Rows from block 6, named by matrix and row number. Rows with one number belong to one channel. Each number is 128 + 24 x the weight over its row's rms, rounded and kept within 0 to 255. All counts start at 0. Numbers have three digits each. After the name is the row's rms in percent of the matrix's.
# convs0: first 3x3 conv (model.blocks.6.convs.0.weight, 128x128x3x3), inputs 65-77, a 3x3 kernel for each
# convs1: second 3x3 conv (model.blocks.6.convs.1.weight, 128x128x3x3, transposed), outputs 65-77, a 3x3 kernel for each
convs0.18 115:131114124133132145130129139122142132133151139126130116114117116120124125130133131169166161163168163142156150131115084128138126115131122115069093054036055062050056107114105121121128125128124137143143142143150133150148136148132149149153137147147115117115106086110100089102139141134140137133141133128107139119116128128110146132119139134145152161147160169
convs0.19 119:127122117130139131125125117110104120053074082098080105121119110120128119127124112119117118133134122116124121120117098128128115137131115130134135136142140149143146130131136128136137137135135119121124108115138120130141137131128120130131124134131127117143102099117122110114126122120122114120128119126114116131106097113121114104123120122098113114134125122
convs0.20 097:127147122138153143130151139113105104127115109132109118125122132133134119122119113135143125152151130134135103109116134112129141112126134117114121117115131126122135139142109152162139135147128081131133124161158083117125117118095150151125141149125089092122087096120097103117115116132121128135135140135146142112157147129148166142163156136162141143154155153
convs0.21 098:142138124136139133146142129138118122136128131132131132096105093106105085093102092120131110113131109107117098104110098121132122134156147116119125119116125118125136142133132161149136159154147141132115137102091165118100122108115109114114111108115138155130152163122130140115134143138143159148142151146114091126067062108103094135180148169159105155171166191
convs0.22 092:142138130144099054177133092149142125141128140115126137152154178139115141151121135140135117137136132118121123045080045041078011022082050127120133126117129123115134172144144164135116164141136140142164121130160113124167133120135132134136150151153125145080131150098133134104127120110134122102121104097135090089111088091111115136122137137117156148129152140
convs0.23 112:116125140135134149135129146138137128118138126129128122135128115132128127121138133169173166178176162177182155108121128116122136103116132115094112075052075082053085115126107136145139131146130133120118133129143119117124118125118124120136131129134122143122157165161135176162130133121135126120129132122129130134119112129108106118108126109125118131124125141
convs0.24 115:119124140129130133138135133117124142104105110099103106134130134125135135129135138092081084064072084064064082122122105113128126101127133114109108109111101111111099130124124135135123140138121123126130122131126123134124124123128128123127133127127092069092066065095098091100117119116121120117118122121146132133134125130145144127118122112126124119122121120
convs0.25 097:127137143119116131128120134132143136127147146124138136138117132130099115147126132131123120124122114117115096112120135101103116111121130128133120130138129122127126119120122131124124141130138071093091105108093085079094097111113126138124114130120125132120127164139116137134166149153161137143149133141171178173183196182158204189117125143133128110126151138
convs0.26 104:126137131123141126138147139140132120137131120123124108000009000000052000000007000134128134136136138139148161123125124119126127117147150119122120122129130122124122155158142156159145140148127066108097060112104049082076128144122127148118122134117102102122094101126101102127129126135115113120129126130127109119135097130130107143132118127137121134154122134
convs0.27 098:148142161143110152159127165104116105116139112073129095137137139142120132110122132129126134121113128134120119064125125114138121107114105129125131140143147129134137121142125144135124139134116099120131105117125121134125109126108119147144112137134100078120067048123060069106125122130124099120117118129113132100140139127116138108130140123136152156109151157
convs0.28 106:126138126130157141122139127143141141146151150160152154114114116118125111127126113092119108087113092077089072103125131121152151125137128147142140143135141144139142141148127177185155168180157113126148107127146111123128120135131132144144102124118133126119141136121143140114132138128131145131131143136141141130140131125110114118102119118119121125110109108
convs0.29 092:111093103127117116128122125129136125119125114114113109072090080078095095061067073117118137119133144106127132142071067158087072159118106133132133130128132143133139138133142121111116111095116023051072069071089098093101127137137112138135111117115174178142189188163173180149154139136143122124144122137150180148143188178134151137129165113142179132095127103
convs1.18 113:123124122129126128118121121124146153129144153117129121121118119115110116105104113128154128109113102126115105136119126126106115142124127100080085088062060109066074139140142139142148131131137130130130137132129127126126133142146126133142131127134112126124110125126125145137111111115107111115116113112136140143139145141129137132131132136129131132134130136
convs1.19 133:120129117122128122127129120083071071048049044057054052127128131120124124126129125133136138128123125130128131105111119100110129115122140134126129127126123130123127129127121125130127117126131139137138134136135149143138129128134131128135133131137147147145151148150153142141138139136134138132131132132130130133134135139131130129126118118124119121125125125
convs1.20 097:107108119116123139117137134119137128118135137123123121145160161150161166131141154100125136099121162097125152139139135141141131148132132124116119126122127120129133155132134157137137147141139144151157161169165173176181113135108131156139118141124098111098138125115143131115173186182168190185166183179122128129106110122102103104146154152151162159140155153
convs1.21 097:136128115128120114122124116129119122124109104124109113141131134131114124128114117110137125121136126131144137126131124135146142131141138131129126131128126135138137086072082101080099080073092123116120114105112113107112085068083082077089105097104118110116116117125117124135101092092102090098100100102116120126112112130115110128112108131108102112124123138
convs1.22 094:156119001192150023127089011122130113132137113114111105144144073169171114134138096073107116093103095132135109104119156142120135148118141126126121119124132119123129124103061141131079104093077112124122122144122132142130152144121164149128146132114119134124139149128116129114110121107136135116113109097135128096140144099123128094115116106133134123121113104
convs1.23 140:123122126120125132119125130152146139148143139149145141132127133129125130134126134122135137129139136123135140115117123132140141127135133117095103109085095108095107137143139133138131125128122126123129125125130133130132130132129134135134132134135141143147146142140150146148124124121124123124110116116133135133131134135125126126133137125133139126142141133
convs1.24 107:123130114128132117125128115150145139149147133145132123127134127131137130130139128133124122135125123143133131116114122129128123128127130133138140128126137124121126132137134131131130124121116133130128130132130120123119140139139137137137132130128129130126149151146160167159131135138135139137127131132130128134125119121128122124133132137129129129132129127
convs1.25 102:129133109130134109103105075134133115133129114121125104092098085093098097090094100115110091126121105151135111116111104128115097111104107128128125131127128128130132123127125135148134119137130111115102127136121114130119080058076059040059057044067128148133142173161136163154127140126131149137118136126129136143125134136114131132086101098092111112084092097
convs1.26 088:123134118131139120128136106134135131114113107109107112068052053060037046077052066118125118105121125112129149124128151142130140148134140130132134132129128136126122087096099085097097084094088138135127143144131128139132118112134122113136118118138103113100124132127127141135084089065081082065059076057162164158167165164166167162112116106107109103113119110
convs1.27 099:087107107119128131115132117151173161182183181161172156152152155155142145136133138099079092101087097075074097115133160141141147124129146142156151150157155125153149110117138127128140108118128147142137141140134139138140102131132103132136120142131123112119113108122113116115130132121126132120108115108140132128138129124133128121149145162130127149140126140
convs1.28 095:146133113145136130149145125121122125144144152149151157120122130124119124133127124090116107106139143129164169127129126116131128099100102134133126132135120138136129138120151142124146154135147124121120125117121144134135102119100117128110122136118097117121107116124119138134103103105106097094101095086164161152159155150151147145142144135136147128153154141
convs1.29 092:137125130129118120128127111097110119101107113111110109127090112114066104134101111118103136145117117157142133108120129122115120102108107123123116128129131124125122131141134138138122130134107138160170133154180140158168161136160142091124143116135068069103093073113091091112127134138133143137125130132124120123133140132127139135149141169135109139157134171